config.toml
model = "image classifier"
train_examples = 195000
head_dim = 48
adamw_lr_other_params = 0.0015
cautious_weight_decay = true
final_lr_fraction = 0
Rows from block 8, named by matrix and row number. Rows with one number belong to one attention dimension. Each number is 128 + 24 x the weight over its row's rms, rounded and kept within 0 to 255. All counts start at 0.
# q: attention query, key and value (stacked) (model.blocks.8.attn.qkv.weight, 864x320, the q third), inputs 0-159
# k: attention query, key and value (stacked) (model.blocks.8.attn.qkv.weight, 864x320, the k third), inputs 0-159
q.123 [113 168 141 105 145 147  93 109 138 106 151 116 153 161  95 129 179 148  90 152 116  88 117 120 138 107  80 141 104 142 112 148 104 156  96 107 147 134 100  94 163 130 128  65 144 144 118  74 175 133 123 142 117 143 127 135 117 116 111 134 110 143 169 123 139  93 141 107 190 149 159 124 128 172 103 116 115 119 112 109 119 187 144  99 110 126 126  99 134 165 131  70 139 141 121  88 120  97 137 133 127 164 124 118 133 135 186 113 103 124 104 108 111 132 116 112 118 104 163  99 122 121 108  78 122 155 142 127 163 152  95 151  93 154 151 145 116 163 137 112 150  98 150 131  86 148 112 111 117 131 139 105 145 133 149 121 171 116 140 118]
q.124 [166 132 133 120 183 159 108 139 110 176 136 145  90 166 169 131 106 110 121 135 120 120 109 142 145 146 120 117 177 116  91 129 108 129 125 130 120 112 150 144 104 133 135  94 139 116 115 149 127 125 123 161  85  96  85 149 171 103 110 119 125 119 150 130 124 166 135  72 133 138 121 138 116 133 144 191 175 124 170 110 105 162 100 103 113 121 120 139  84 148 113 180 186 106  95 130 144  98 152 160 153 153 128 114 149 136 135 139 123 148 134  64 126 139  95 124 112 124 102 141 136 169 125 173 129 107 134 147 166  85 107 105 120 135 130  94  99 130  91  96 105 122 118 174 131 102 137 114 130 133 144 117 132 135 124  97 138 145 107  92]
q.125 [127 172 100 158  81 156 134 127 124 129 110 135 123 131 147  98  79 153 104 133 120 186 107  86  88 149  90 110 139 110  69  95 130 123 120 178 111 112 124 156 106 152 134 129 170 108 141 127  85 155 103 138 112 117  95 103  92 135 108 108 158 138 136 125 108 131 136  91 105 160 157 149 115 129  81 120  83 113 146 141 113 175 115 130 103 124 135 150 143 166 148 153 144 147 133 143 137 105 131 125  89  87 105 146 131 138 123 116  82 112 157 143 138 122 153 133 145 127 161 159 107  91 122 120  94 123 142 126 101  97 120 125 140 106  67 153 142 128 112  93  97 178 101 134 139 126 118 154 104 166 141 105 122 129 114 154 144 104 157  98]
q.126 [156 140 141 110 107 129 102 106 126 102 175  86 131 135 168 180 138 141 128  90 107 160 102 102 120 123 127 155 138 142 103 125 115 127 167 155 161 112 153 127 127 120 148 144 135 102  97 135  80 121 120 139 116 141 142 153 137 163 107  92 134 125 153 112 123 129 136 119 117 110 150 163 109 147 104 124 100 108 120 132 132 169 121 100 136 133 186 183  71 173 147 117 104 125 106 128 118 138  99 127 123 133 142 127 146 115 143 150 152 109 113  86 138 124 158 123 149 169 144 147 128 120 118 113 130  84 177 164 113 133 119 136 109 175 129 102 150 138 154  44 111 182 168 119 139  96 125 100 137 114 115 133 129 134  90 121 129  72  99 132]
q.127 [102 158 147 117 112 135 167  71 100  98 154 123 136 139 140 139 106  98 169 152 132 148 125  96 142  81  92 126 148 141 135 143 116 104  91 120 118 145 111 157 159 134 115 157 110  94 148 135 146 160  98 142 149 152 148 137 114 131 142 105  69 145 151 140 127 142 144 147 109 115 133 108 108 127 142 125 121 148 151 123 147  58 110 135 122 164 147 114 137  91  89 155 131 152 126 139 145 114 127 140 107 150 123 157 119 120  99 155 165 134 104 143 136 116 142 156 177 138 108 160 161 103 106 150 122 147 167 130 119  71 111 156 151 142 131  78 128 111 129 154 137 116 103 111 137 155 124  71 138 136 121 122 153  91 109 122 156 127 107 103]
q.128 [116  87 182  95 119 135 178  93 138 157 148 149 113  86 122 154  64  83 149 100 160 157  95 178  97 112 142 122 102  97 104  83 105 121 109 171 117 133 117 113 117 132 130 115 132 120 126 176 124 135 126  95 118  85 124 125 158 156 116 117 128 121 147 122 117 150 124 119 117 119 181 101 100 157 111 127 131 105 117 137 127 114  94 136 139 162 156 153 133 125 127 168 115  81  60 125 164 158 154 135 145 155 141 143 160 129 140 166 125 139 169 189 128 130 122 145 142 127 112 135  93 124 149 162 130 129 116 122 147  91 120 114 156 111 145  84 107  78 134 120 146 122 152 137 102 143 171 109 132  82 135 142 114  87 121  86 142 117 127 148]
q.129 [125 129 129 156 106 102 132 115 103 116 135 140 114 180 102 168 106 111 154  90  85 165 127 118 110 132 130  96 152 149 146 128 113 148 158 124 104 135 121 147 113 121 137  70 135 134 121 150 136 129 125 129 128  86 127 138 144 160 172 153 121  97 148 131 118 136 130 172 139 125 145 138 100  42 130 132 124 133 121 120 133 109 135 154 128 109 137 159 136 119 143 134 126 117 132 127 102 147 116 127 126  97 122 131  83 113 122 131  99 111 134 128  99 164 139 150 127 154 146 186  99 125 105 123 157 125 148 142 133 107 127 159 143 120  99  96 122 149 129 116 116 180 105 112 122 164 149 139  98 153 120 155 170 114 168 124 121 101 130 134]
q.130 [136 144 135 116 108 145 110 146 159  94 114 108 103  66 116 185 117 134 117 107 113 174 130 157 137 133 126 111 154 121 115 141 152 142 145  99 108 147 153 123 137 172 106 127 143  92 133 157 142 158 144 115 149 133 132 129 122 116  81 144 133  89 115 141 136 144 149 164 120 166 110  83 113 125 141 130 147  92 124  88 127 112 108 107 171 139 127 160 162 131 125 109 149  93 141 113 131 152 123 113 118 149  82 140 130 112 131 137 138 128 107 143 131 149 134 116 125 143 160 151 119  99 145 141  86 138 176 135 107 141 161  81 116  86 112  95 134  84 138  98  98 130 132 127 116 165 126  92  95 173 149 140  92 174 166 160 119 150 106 114]
q.131 [112 163 102 128  96 123 155 116 120 133 142 109  97 134 135 111 130 100 138 123 156 170 160  96 117 182 173 130 123 126 138 109 149 151 169 159 123  99 154 168 129  99 155 150 110  68 139 144 151 135 110 148 162 128 102 131 132 111 132 111 152 108 113 135 127 164 105 118 105 109 103 143  76 166 146 176 153  80 126 144 129 168 127 117 153 119 121 160 127 123 119 149 101 111 134 163 109 174 117 143 145 163 120 138 149 162 106 120 182 159 104  91 151  86 102 110 141 158 106 144 157 137 125  95 138 127 115 162 164 154  95 109 116  99 163 111 128 111 149 118 109 150 152 134 114  74 136 118 107 135 132 127 153 123 115 167 156  98 111 116]
q.132 [135 135 100 122 131 137 131 109 142 122 147 136 128 110 116 119 119 147 166 108 145  98 159 107 163 140 129 154 152 161  82  80  96 108 109  87 161 110 153 143 133 123 154 187 125 116 141 154 103 116 103 129 127 111 171 149 115 199 100 120 122 118  88 137 139  92 130 154  96 104 188 137 143 126 125 135 125 131 151 159 139 143 112 129 146 117 127 110 106 110 167 131  92 157 121 105  89 171  91 133 135 107 110 119  97 129 121 129 123 117 124 147  81 122 132 128 134 121 145 126 134 133 177 112  80 141 116 158 126 144 136 124 144 123 190 106 171 162 113 155 112 125 151 188 136 124 158  94 119 155 133 105 126 131 166 104 112 114 128 128]
q.133 [145 134 140 129 148 152 160 120 170 169 129 119 134 156 109 125 124 153 119 119 104 121 151 120 130 153 127 137 144 105  95 105 108 119 111 128 133 155 140 134 132 124 134 119 120 117 136 123 131  76 156 117 106 110 131 133 141 132  94 143 120 119 193 119 105  99 165 143 110 166 152 133 172 128 176 161 133 119 136 140 153 135 109 143 134 148 167 169 130 160 136 110 139  91 114 121 154 154 138  75  96 130 129 154 142 109 126 125  86 110 124 135 130 131 109 152 132 124 159 126  96 113 109  98  72 113 131 143 147 143 132 112 109 119 125 138 152 137 111  92 118 104 147 143 107 116  60 140 140 134 136 115  57 120 106 125 136 117 109 177]
q.134 [ 93 133 133 154  90 115 112 137 135 122 135 141 153 121 109 120 136 107 182 145 146 126 124 106 162 119 129 115  87 125 138 110 153 130 115 122 126 153 155 125 132 112 138 111  76  96 162  99  95  99 111 133 134 140 140 111 128 144 177 134 118 108 152 151 128  74 150 161 117 146  84 114  92  37 158 122 180 114 137 160 115  93 133 132 128 130 181 125 128 135 158 147 111 137 134 143 123 144 129 119 139 117 144 133 165 126  78 155 131  83 145 119 116 155  98 103 117 133 135 125 162 119 119 132 114 115 144 102 117 125 134 108 129 132 166  93 132 196 105 165 141  93 103 130 178 138 159 150 115 132 111 139 163 108 114 124 121 165 119 112]
q.135 [169 116 113 147  97  94 131 166 167 144 175 122 143 169 112 119 124 149 145 102 133 126 149 125 171 108 111 168 125 147 137 114 129 134 131 114 166 142 152 111 115 134 115 134 166 118 112 141 132 110 128 115 140  75  98 175 129 123  87 111 108 110 128  86 113 142 112 137 132 136 128  85 119 151 121 178 120  91 156  80 138 168 112 170 123 140 125 148 136 162 173 136  94 155 155 139 134 105 108  79 133 121 119 142 183 124 155 133 110 131 153 131  80 145 126 142  92 161 125 131 152 113 135 122  99 151 105 167 171 110 145 132 120  93 115 103 120 141 141 107 109 130 136  87 153 177 133  87 105 131  92 159  84 130 117 178 110 148 155 125]
q.136 [113 123 117 136  96 127 130 106  93 145 126 139 116 157 139 110 137 165 139 135 108 133 121 139 152 105 164 138 119 137 119 100  93 153 127  69 131 179 121 156 125  91 122 124 118 162 107 149 145 120  67 137 123 114 177 120  75 143 116 138 117 109 137 106 138  85 129 176 123 149 105 112 118 117 141 106 122 136  84  68 112 134 114 112 136 143 109 142 133 124 155  92 143 113 153 149 169 144 116  92 104 122  92 142 185 115 155 121  98 121 128 108 135 124 121 147 152 126 123 116 120 167 139 143 147 161 125 124  91 124  91 127 169  68 160 140 201 157 157 147 159 118 128 149 135 132 150 127 129 126 124 160 136 126 131  99 143  94  89 155]
q.137 [137 101  95 144 162 110 180 157 127 135 158 154 182 100 115 104 188 132 107 123 140 108 141 136  92  79 109 121 153 120 123 108 129 117 154  72 149 112 118 161 127 118 126 165  75 167 135 155 106 120  89 114 164  97 119  94 137 114 115 132 142 173 148  66 150 159 119 134 176 143 141 131 113 145 147 160 108 132 144 122 152 107 107 129 169 144 143 122 144 145 119  92 109 165 146 109 131  92  98 124  99 134 144 125 111 131  99 115 102 153 109 112 124 148 152 122 145 147 137 115  99 132 136 107 142 132 118 164 147 101 109 153 140 135 137  89 130 139 129 122 126 121 153 111 112 132 132 119 150 125 105 124 133 126 114 107 125 132 142 164]
q.138 [154 150 112 111 118 111 119 168 107 165 149  92 121  91 118 128 153 135 111  52  89 101  92  84 174 163 131 154 135 172 112 136 148 116 151 147 108  81 114 151  89 112 168 124 169 135 133 130  76 127 149 140 130 130 138 167 171 139 135 147 143 104  96 151 107 121 110 116 131 140 127 148 110 139 102 161 114 116 148 150 134 154  89 136 120 131 165 158 153 124 119 150 131  91 153 158 107 111 124 169 157 113 113 143 131 144 119 143  98 115 122 106 164 142 121  84  93 124 140 132 122 135 124 106 128 108 127 137 140 163 126 146 114 136 125  85 122 128 166 143 120 151 105 109 127  98 115 171  95 142  62 128  99 148 112 161 118 133 145 118]
q.139 [144 113 181 150 160 135 127 139  89 122 160 128 118 118 112 155 106 129 124  97 113 129 170 129 146 126 126 151 137  50 119 116 177 108 153 123 155 128 108 128 166 128  88 123 166 139 123 116  84 127 108  88 131  67 127 138 166 181 138 132 104 123 104 180 158 116 151 141 149 101 120 108 150 139 117 131 111 156 145 120 146 134 121 133 103 113 160 158 186  83 131 140 118 148 151 131 122 116 136 152 150  81 103 146 131 107 135  96 137  94 120 149 132 143 118 109 154 131 163 115 153  91 107  75 100 135  99 111 136 181 179 142 154 113 110 145  94 113  98 128 167 112 114 137 190 106 103 137 156 116  76 145  98 100 142 151 126 150 120 116]
q.140 [119 126 149 108 163 119  82  95 137 147 131  98 109 140 160 124 143 127 104 116 167 159 138 157 121 122 179 148 104 142 107 183 109 110 133 104 144 151 115  96 124 175 109 106 152 158 122 133 103 134 129  93 117 122 155 154 115 100 151 127 148 137 120 118 100 122  94 120 121 127 113 136 139  98 125  86 150 111 140 114 118 136 136 170 142 125 138 107 128 143 148 121  99 126 104 137 107  91 147  72 108 148  70 162 163 168 113 127 140 192 161 135 158  79 202 167 107 103 116 114 114 130 116 149  83 133 140  90 110 127 124 114 124 118 149 129 145 123  70 139 133 149 117 112 137 137 124 117 143 101  94 139 145 150 121 137 158 135 134 171]
q.141 [122 125 123 126 121 148  91 160  99 122 118 107 151  89 125 146 179 173 156  95  98 111 117 135 147 112 112 149 113 100 110 129 134 136  97 118 123 133 119 108 108 136  71 136 116 193 150 138 123  62 171 116 171 126 144 157 140 108 132  95  80 127 167 113 127 163  76 119 147 129 103 164 145 125  91 137 127 148 145 154 110 162 144 157 140 135 160 114 129 137 145 121 119 135 150 104 118 122 158 120 161 136  92 132 142 144 145 144 127 139 139 100 160 137 132 141 129 135  74 156  65 131 103 190 129 121 147 122 114 146 147 112 121 104 126  87 158 161 144 191 141 138 129  95 101 115  98 127 156 129  98 117 119 186 144  87 125 101 117 119]
q.142 [118 149 123 136 140  80  76 118  90 141 104 108 184 133 131  91 156 130  87 132 151  94 140 140 148 152 151 108 164 143 153 122 107 134 156 152  89 103 136 168 106 125 113 123 122 142 149 155 102 140 144 137 131 143 105 117 104 124 122 104 162 148 129 155 105 146 137 143 137 142 135 103 137 132 119 140 147 120 110 113 178 138 101 105  91 128 119  90 110  80 124 155 105  70 121 126 142  87  91 109 148 118 146 117 108 134 164 100  77 155 115 133 139 136 118 136 142  99  95 107 101 158 117 203 111 174 151 180 108 105 155 157 150 108 130 150 137 120 114 111 119 150 157 124 158  97 104 131 144 112 118 134 149 173 140  98 130  98 142 104]
q.143 [158  92 134 104 119 110 129 106 119 111 117 117 155 179  90 151 101 143 137 109 111 105  98  90 146 112 149 138 145 171 135 129 110 161 140 107 163 100 128 142 160 109 130 106 117 135 146 131  89 104  82  91 146 115 129  88 106  77 175 161 115 109 102 115 105 102  96 171 133  92 108 128 205  84 128 124 115 149 125 145 126 115 181 122 150 136 159 115 121 109 159 120  92 119 126  85 133 135 154 109  96 120  97 116 133 132 115 127  92 117 162 114  97 195 102 149  96 126 179 171 125 144 137 167 114 167  84  92 158 134 140 126 149 120 153 126  81 173 107  87 185 136 117 112  95 126 150 165 137 136 158 121 130 130 149 106 153 132 120 112]
q.144 [126 135 159 131 110  84  94 111 100 110 119 101  92 121 135  96 151 182 108 120 110 128 122 109  89  92 172 110  81 120 130 146 122 118 149 140 114 142 142 191 170 158 155 144 165 136 122 121 157 143 120 170 120 124 101 127  95 163 149 129 122 103  89 130 115 131 126 162 134 133 132  76 133 168 122 129 153 138 157 167 134  87 150 156 142 133 128 131  99 161  63 158 131 107 126 128 117 112 132 137 101 140 147 120 127 104 120 118 156  87 158 155 134 108 136 146 112 130 105 153 123 125 114 127 103 100 121 134 119  99  78 111 115 142 141 113 115 125 157  97 119 119 108 157 143 110  97 121 122 118 106  93 149 121 137 140 127 139  94 117]
k.123 [131 116 143 109 153  94 124 131 163 161 141 148  84 153 123 135 114 113 116 129 131 111  95 125 116 139 119 137  84 112 132 138 121 126 124 124 196 103 100 114 110 100  79 139 130 142 127 129 133 140 121 102 113 105 111 117 136 158 106 126 133 113 140 168 120 127 102 142 119 142 127 117 116 133 127 144 126 106 151 137 134 137 164 143 154 124 127 117 149  94  97 121 125  88 121 107 139 134 148 126 144 146 120 119 111 124 141  81 131 139 110 120 163 133 136 128  85 132 146 102  96 134 142 118 146  95  91 152 152 108  91 159 121  81 124 142 136 118 192 114 112 117 111 112 197  93 168 122 126 134 137  91 144 129 154 118 123 135 105 107]
k.124 [145 131 155 126 149  95 126 136 140  80  96  91  97 115 119 172 147 143 174 126 120  91 132 129 146 129 101 157 177 161 136 106 107 133 112 140 156 196 142 133 150 154 140  92  81 139  96 152 109 125 112 145 143 160 145 147 154 117 128 141 136 123 126 124  80 124 170 139 162 107 150 129 131 122 144 146 125 148 157 145 124 162 102 138 121 138 161 187 112  90 158 113 136 151 128 134 133  88 125 118 142 100 105 118  95 151  80 125 184 143 125 162 158 120  91 142 138 118 140 106 115 163 154 152 153  81 167 155 108 165 112 103 105 109 119 154  95 162 125 138 142 108 121 130 138 165 116 120 152  98 153 120 144 167 140 128 123 116 109 112]
k.125 [165 109 144 141 148  54 103 127 108 114 128 121 149 133 150 100 135 148  86 116 128 155 136 141 160  82 171 127 127 131 134 157  85 135 124 142 151 119 128 137 162 145 131 103 130 132 114  71 170 140 140 127 114 144 155 150 119 102 129 129 129 158 119 129 157 117 151 141 137 152 118 131 125 123 138 143 154 129 114 160  22 101 131 136 132 164 157 123 136 143 175 105 127 133 140  97 103  85  97 151  95 134 116 146 102 106 131  90 145 110 129 118 131 159 115 106 121 120 126 161 119 115 110 120  63 125 155 100 136  94 123 149 113 150 114 130 138 139 156  93 135  84 151  89 157 149 159 145 115 177 144 126 148 162 131 135 128 109  93 131]
k.126 [133 125 118 136 111 148 131 133 117 152 146  82  94 136 137 118 132 147 118  86 134  76 152 105 140 106 175 124 134 123 171 112  78 122  87 108 162 151 145 153  85 109 128 168 141 119 154 131 100 120 140 126 108 126 112 159 136 102 117 133 136 158 133 129  90 103 172 113 123 139 118  91 113  82 146 112 100 128 124 148  85 131 116 165 183 106 155 106 105 127 188 136 142  91  76 142 144 125 152 122 142 140  77 110 123 120 134 169 134 131 115 116 118 153 140 128  94  80 110 117 149 145 133 151 106 133 150 150 127 178 111 146 149 123 120 101 127 128 139 103 131 127 194 131 113 117 142 158 155 124 164 132 140 100 133 132 101 106 155  98]
k.127 [ 85 135 138 128 127 100 110 118  83  99 174 135 152 151 150 169 136 121 136 104 106 129  95 136 123 119 154 136 123 143 138 122  92 137 110 122 141 154 116 143 140 125 120 166 142 109 112 106 120  97 140 110 118 102 121 131  94 128 124 123 104 128 109 159 145 116 120  92 109 169 133  94 130 151 156 119 136 166 129 158 170 125 143 148 118 137 123 166 172 120  86 165 115 183 103 125 140 128 118 105 119 150 121 104 125 177 100 131 172 114 127 121 138 156 133 155 109 120  59 211 156 125 171 113  93 126  70 115 119 106 188 119 144 122 116 140  83 122  92 116  89 138 130 114 105 113 154 144  79 145 153 126 114 146 108  89 133 100 116 135]
k.128 [123 123 111 134  99 117 128 180  89 148  89 116 127 123 155 126 122 122 141 101 159 117 100  99 124 117 160 178 148 142 134  92 129 138 133 131 115 161 144 154 164 140 157 138 107 140 141 130 120 121 120 156 116 158  91 130 146 147 163 136 133  87  90  72 143 143 167 122  87 141 149 102 145 155 192 109 155 156 115 136  76 127 128 138 136 100 151 156 138  98 157  97 125  88 132  88 137 104 105 119 134  90 146 141 134 118 112 176 134 109 143 150 106 131  92 140 175 143 117 101 137 141 114 148 148 144 156 159 101 142 144 126 161 142 154 124 157 145 123 111 158 129 109 129  96 149  94 100 149 116 122 109 102 142 146 108 129 169 159 148]
k.129 [ 96 153 128 159 172 107 148 138  85 133 141 174 114 143  93 128 145 138 170 131 182 155 151 104 131 116  92  80 142 111  88 109 149 123 160 148 121 129 167 169 139 124 120 121  97 143 115 153 116 138 131 127 128 118  97 122 129 124 103 127  97 110 102 141 139 154 127  97 110 152 155 137 132 101 144 147 122 144 127 121 156 108 131 128 148 119 102 169  99 155 121  97 138 146 105 178 139  94 124 133  98  79 129 168 111  77 112 120 105  88  96 128 150 107 126 107 168 134 118 145 168 135 144 111 117 162 104 120 129 157 149 107 162 133 162  94 126 135 163  96 123  93 103 127 143 146 124  92  73 130 132 169 122 145 142 123 146 138 158 128]
k.130 [ 98 127  83 133 126  87 182 122 133 127 148 164 165 129 125  91 130 125 113 163 188 165 142 139  82 163  96  97 126 133  96 137  94 168 137  98 122 169 147 169 143 139 106 114 129 127 118 146 106  91 144 134 137  87 157 160 128 109 129 140 118 135 151 143 132 133 123 105 161 137 135 115 128 141 124 143 115 145 147  96 123 122 114 112 130 135 125 134 168 129 104 129 106 205  85 152  80 118 107 119 170 150 129 151 178 130 120 116 144 116 150 122 121  96 150 147 126 140  83 148 153  90 118  93  89 149 129 127 114  82 168 112 141  78 116 132 106 175 111 123 125 141 142 120 167 108 117 137 161 151 151 150 153 123  77 122 112 123 133 120]
k.131 [ 99 129 157 162  64 146 108  84 162 104 133 119 105 103 118 134 132 147  86  79 117 122 147 104 138 126 129 143  96 126 121 161  82 142 129 148 118 130 138 135 114 133 175  97 129 106 138 136 126 147 176 130  88 159 123 148  87 143 105 142 172 135 158 141 111 140 151 144 137  78 137 127 106 106  84 140 115 104 128 147 153 119  97 155 122 141 162 141 104  76 124 147 109 114 157 105 134 129 139 164 158 117 113 132 161 159 126  90 154 161 146 114 141 123 106 136 130 115 124 143 184 118 100 128 134 114 143 114 146 190 103  95 148 117 127 116 121 124 129 167 124 140 101  77  55 177 136  96 151 113 112 145 132  82 151 155 113 148 162 143]
k.132 [160 109  95 123 124 128 162 127 121 161 107 141 174 128 169  94  93 113 104 127 110 116 167 146 144 110 125 102 122 125 146 103 144 136 133 121 159 139 161 121 144  99 133 139  94  74 162 127 125 116  97 148 146 126 122 123  80 127 150  80 182 102 107 157 149 145 132  99 143 127 114 133 146 154 136 120  84  96 118 131 130 123 109 122 172  84  82 133 136 149 155 145 153 109 137 139 111 151  99 116 137 158 104  98 116 126 148 157 138 151 115 123 140 129 159 103 130 132 127 102  90 145 103 113 137 146 119 104 176 166 191 121 124 119 141 184 102  78  89 121 149 116 136 108 111 167 119 150 150 127 137 111 138 113 110 128 121 128 144 118]
k.133 [119  88 137 118 132 156 175  96  97 121 131 160 112  95 146 119 139 102 126 159  96 160 175 129 145 115 110 130 143 134 116 181 117 155  95 155  81 141 130 121 133 137 140  84 114 105  75 112 142 158 102 179 139 186 124 140 149  47 142 168 124 169 101 161  97 137 197 123 162  90 111 164 146 120  93 145 146 110 103  65 117 153 120 132 154 141  89 127  78 107 122 132 118 107 126 141 110 112  96 125 132 103 143 163 131 138  94 145 120 113  96 121 119 114 125 134  94 107 127 139 164 178 123 140 110 154 147 186 136 151  75 115 114 120 129 134 109 176 104  92 128 132 137 155 156 113 146 114 142 177 111 131 154 128  95 122 127 163 118 108]
k.134 [149 108 120 108 131 129 129 116 120 128 141 116 136 152  98 148 170 115 115 119 137 121 130 121 133 125 148 130 126 134 137 153 143 107 119 138 143 133 188 114 124 112  76 132 114 102 177 138 108 112 144 120 151 154 133 165 119  93 133 133  98 113 171 141 127 128 111 118 100 173 131 158 147 112 145 154 122 121  94  91 192 108 153 113 120 138 114 132 135 112 141 154 140  87 128 119 179 121 121 134 110 123 125 104  93 111 139 108 144 175 130 146 147 137 142 106 106 138  73 133  96 123 130 140 165 121 114  91  86 188 146 134 126 106 105 114 129 132 126 141 120  98 116  97 139 140 144 124 130 133 115 115  86 143 133 115 169 173 154 122]
k.135 [162 126 106 134 105 145 153 132 140 123 165 116 117  99 132 137 104 144  87 161 153 176 105 145 166 110 127  70 138 154 124 130 120 153  91 124 150 149 171 175 122 112 146 109 136 127 120 134 137 154 134  90 103 131 191 108 114 109 157 147 110 136 131 125 160 133 100 160 144 129 117 162  87 127 150 122  99 145 110 115  73 157  99 119 130 154 154 120  99 156 149 126 103 136  66 156 136  99 117 116 128 138 118 152 156 101 107 130 123  91 143 152 140 135 109 107 152 151 109 169 138 151 142  87 124 156 144 141 166 113 175 153  99  68 107 135 152 148 131 143  86  86 134 108 158 122 129 106  79 136 111 140 138 108 100 150  75 139 149 149]
k.136 [164 117 124 143  80  99 127 174 112  62 117 112 131 139 136  81 152 121 163 150 111 103 114 145 152  80  99 122 115 122 181 146 156 125 127  91 151 111 145  89 113 117  85 116 124 101  97 173 121 134 129 161 150 133 172 140 143 168 149  92 144 109 130 147 117 112 135 125 141 160 104 143 162 107 107 143 158 156 146 100 137 113 147 157 146 107 108 123 141 146 129 149  99 129 159 116 144 109 143 125 102 152 116 105 186  76 168  97  91 115 166 120 147 107 137 138 117 100 112 107 113 139 152 138  98 121 137 113 163 101 152 122 135  97  96 130 151 124 141 172  97 123 145 102 163 115 160 120 123 120 146 133 106 151 117 103 120 105 161 140]
k.137 [147 114 124 148 147 120 127  99 145 107 128 109 113 122 117  77 133 137 131  95 128 174 171 139 165 117 146 103 115 123 141 132 128 124 123 109 135 153  98 109 139 124 170  98 182 106 109 105 136 126 158 126  95 110 123 118 161  87 135 126  89 152 122 113 111 134  95 140 140 117 116 114 135 167 141 116 156 130 132 145  81 139 131 143 142 115  82 129 130 105  74 151 103 110 152 123 128 132 118 135 119 109 157 136  98 116 163 157 143 113 158 139  98 127 123 133 113 116 110  72 123 124  87 131  90 158 150 183 123  96 126  71 113 153  85 139 113 134 103 141 145 160 118 149 125 133 106 153  72 122 102 119  99 115  87 159 147 106 135 170]
k.138 [115 144 131 169  99 107 133 178  96  89 130 153 113 118 129  86 160 163 116 129 179 137 124 132 111 151 141  91 148 113 161 123  93 139 123 155 117 138 130 129 104 133 144  94 101 122 132 120 104 131 142 147 110 152 118 117 126 128 155 137 135 152 152 134 150 131 126 124 107 148 143 150 143 112  85 151 166 145 153 143 110 144 132 130 118 138 158 103 132 139 128 121 109 163 141 163  93 148 134 115 130 137  78 139 153  55 123 162 141 151  93 120 125 140 143 107 129 163 140  93 153 141 115 143 128 123 109 116 163 129 135 139  86 151 149 124 149 114 125 119 126 107 120 119 147  94 149 109 129 158 128 139 143 140 110 115 130 111 132 122]
k.139 [ 83  90 132 112 152 161 145 145 103 120 174 121 134 135 145 137  76 174 101 121 155 122 113 125 153 108 111 120 183 132 139 119 187 109 107 164 146  91 147 156 132 154 130 129 103 130 123 125 108 117 139 114 129 121 126 125 128 147 159 119 121 102 103 128 145 147 107 132 112 112 171 141 161 103 167 114 161 147 118 120 128 121 133 114 103 137  95 142 138 129  76 127 119 122 150 168 168 141 133 101 132 133 138 144 182 120 110 133 117 115 115 127 107 151 113 130 144 131 164 175 115  99 116 140 160 147 103 100 111 138 134 122 127 154 110  63 114 150 118 115 103 118 166 127 152 134  85 131 150 150 111 120 125 116 142 110 121 127 104 162]
k.140 [142 110 117  98 124 141 154 156 113 104 109  86 136 144 132 187 131 129 129 137 148 127 104 137 152 180 100 170 154 148 138 119 122 158 107 106  71 161 122 129 156 181 146 152 118 144 140 120 154 110 123  98 128  99 100 131 106 111 152 112 112 128 141 120 114 124 129 126 140 148 108 132 115  92 136  93 144 143  93 100 170 127 139  91 133 142 143 126 131 149 151 140 118 134 110 172 125 133 104  60 144 129 158 148 115 140 114 128  52 109 150  94 100 129  90 128 161 148 166 111 148 116 123 103 157 141 138  96 141 139 138 164  96 121  59 123 150 179 165 148 159 132 138 130 130  85  97 136 162 132 107 147 127 155 111 115 150 114 139 132]
k.141 [131 138 110 114 121 126 125 156 132  68 152 167 131 154 136  81 153 113 144 118  95 121 152 111  73 136 108 122 177 127 181 158 114  97 176 105 139 111 112 126  76 114 116 105 130 119 127 121  86 127 126  73 106 137 141  96 147 118 108 141 133 130 132  99  89 111 107 102 207 155  94 128 124 154 112 124 159 144 142 126  97 140 142 134 104  93 111  91 129 143 137 118 108  96 142 154 138 100 119 127 140 129 141 145 119 137 153 173 130 121 103 142 105 143 136 104 146 100 172 127 111 152 112 107 108 144 141 119 150 160  96 127 109 123 100 124 129 184 127 170 134 152 154 114 146 108 122 156 132 187 181 138 108 151  76 111 133 144 113  99]
k.142 [118 176  90 129 113 114 171 144 123 147 121 120 148 143 134 160 110 140 176 195  73 103 107  93 127 152  84 124 133 123 140 113 106 115 130  90 102 142 113 148 145 100 162 124 129 123 134 112 136 116 102 147 140 103 152 133 102 114 117 152 170 129 136 117 167 139 141 162 170 112 146 115 141 147 131 127 119 120 112 135 135 133 116 134 129 178 117 144 149 158 115 120 112 129 122 168  75 115 126 103 112 143 155 109 131 121 105 160 128 128 124 110 124  83 127 152 137 134 122 115 134 181 122 107 108 117 177 105 111 155 126 126  86 127 123 163 138 117 138 113 144 134 149 136 122 116 123  75 146 101 149 115 164 157 132 110 124 104 130 165]
k.143 [126 146  96  72 135 137 151 184 111 116 166 117 138 166 157 142 157 175 147 139 127  95 123 163  94  72  99 140 153 120 134 137 121 164 112 143  98 101 115 118 134 155  95 136 119 134 140 172 156 106 124 170 158 132 148  96 114  98 120 104 136 124 125 159 143 126 153 114 131 165 104 103 127 130 114 172 103  87 101 120  96 148 125  89  99 146 106 121 112 157 136 104 127 117 114 129 138 155 146 107 118 141  85  94 116 114 125 133 128 117 122 149 120  78 148 153 127 149 128 136 142 122 124  98 132 126 133 116 129  58 117 100 105  98 163 113 106  83 118 111 129  94 151 135 136 104 142 174 139 136 125 119 166 108  91  92 153 136 136 152]
k.144 [110 120 129 149 111 124 113 134 105 162 108 142  75 116 126 124  91 130 122  84 124 102 126 149 100 125 128 132 143 134 120 147  86 107 138 159 157 146 107 113 104 158 106 145 145 117 109 188  79 100 190 121 147 137 148 115 112 107 139 149 117 132 152 125 108 130 140 114 147 145  94 109 133 110 155 141 130 108 173 158 166 124 172 112 189 124  84  98 100 112 141  71 145 113 196 124 102 155 125 118  93 127  93 110 155 138 134 165 185 108 159 110  87 151 129  68 160  97  95  86 107 146 173 158  92 136 123 150 133 125 117 121 156  81 164 149 110 143 147 145 144 151 155 114 159  94 154 126 131 107 109 128 122 170  84 149 176 170 117 123]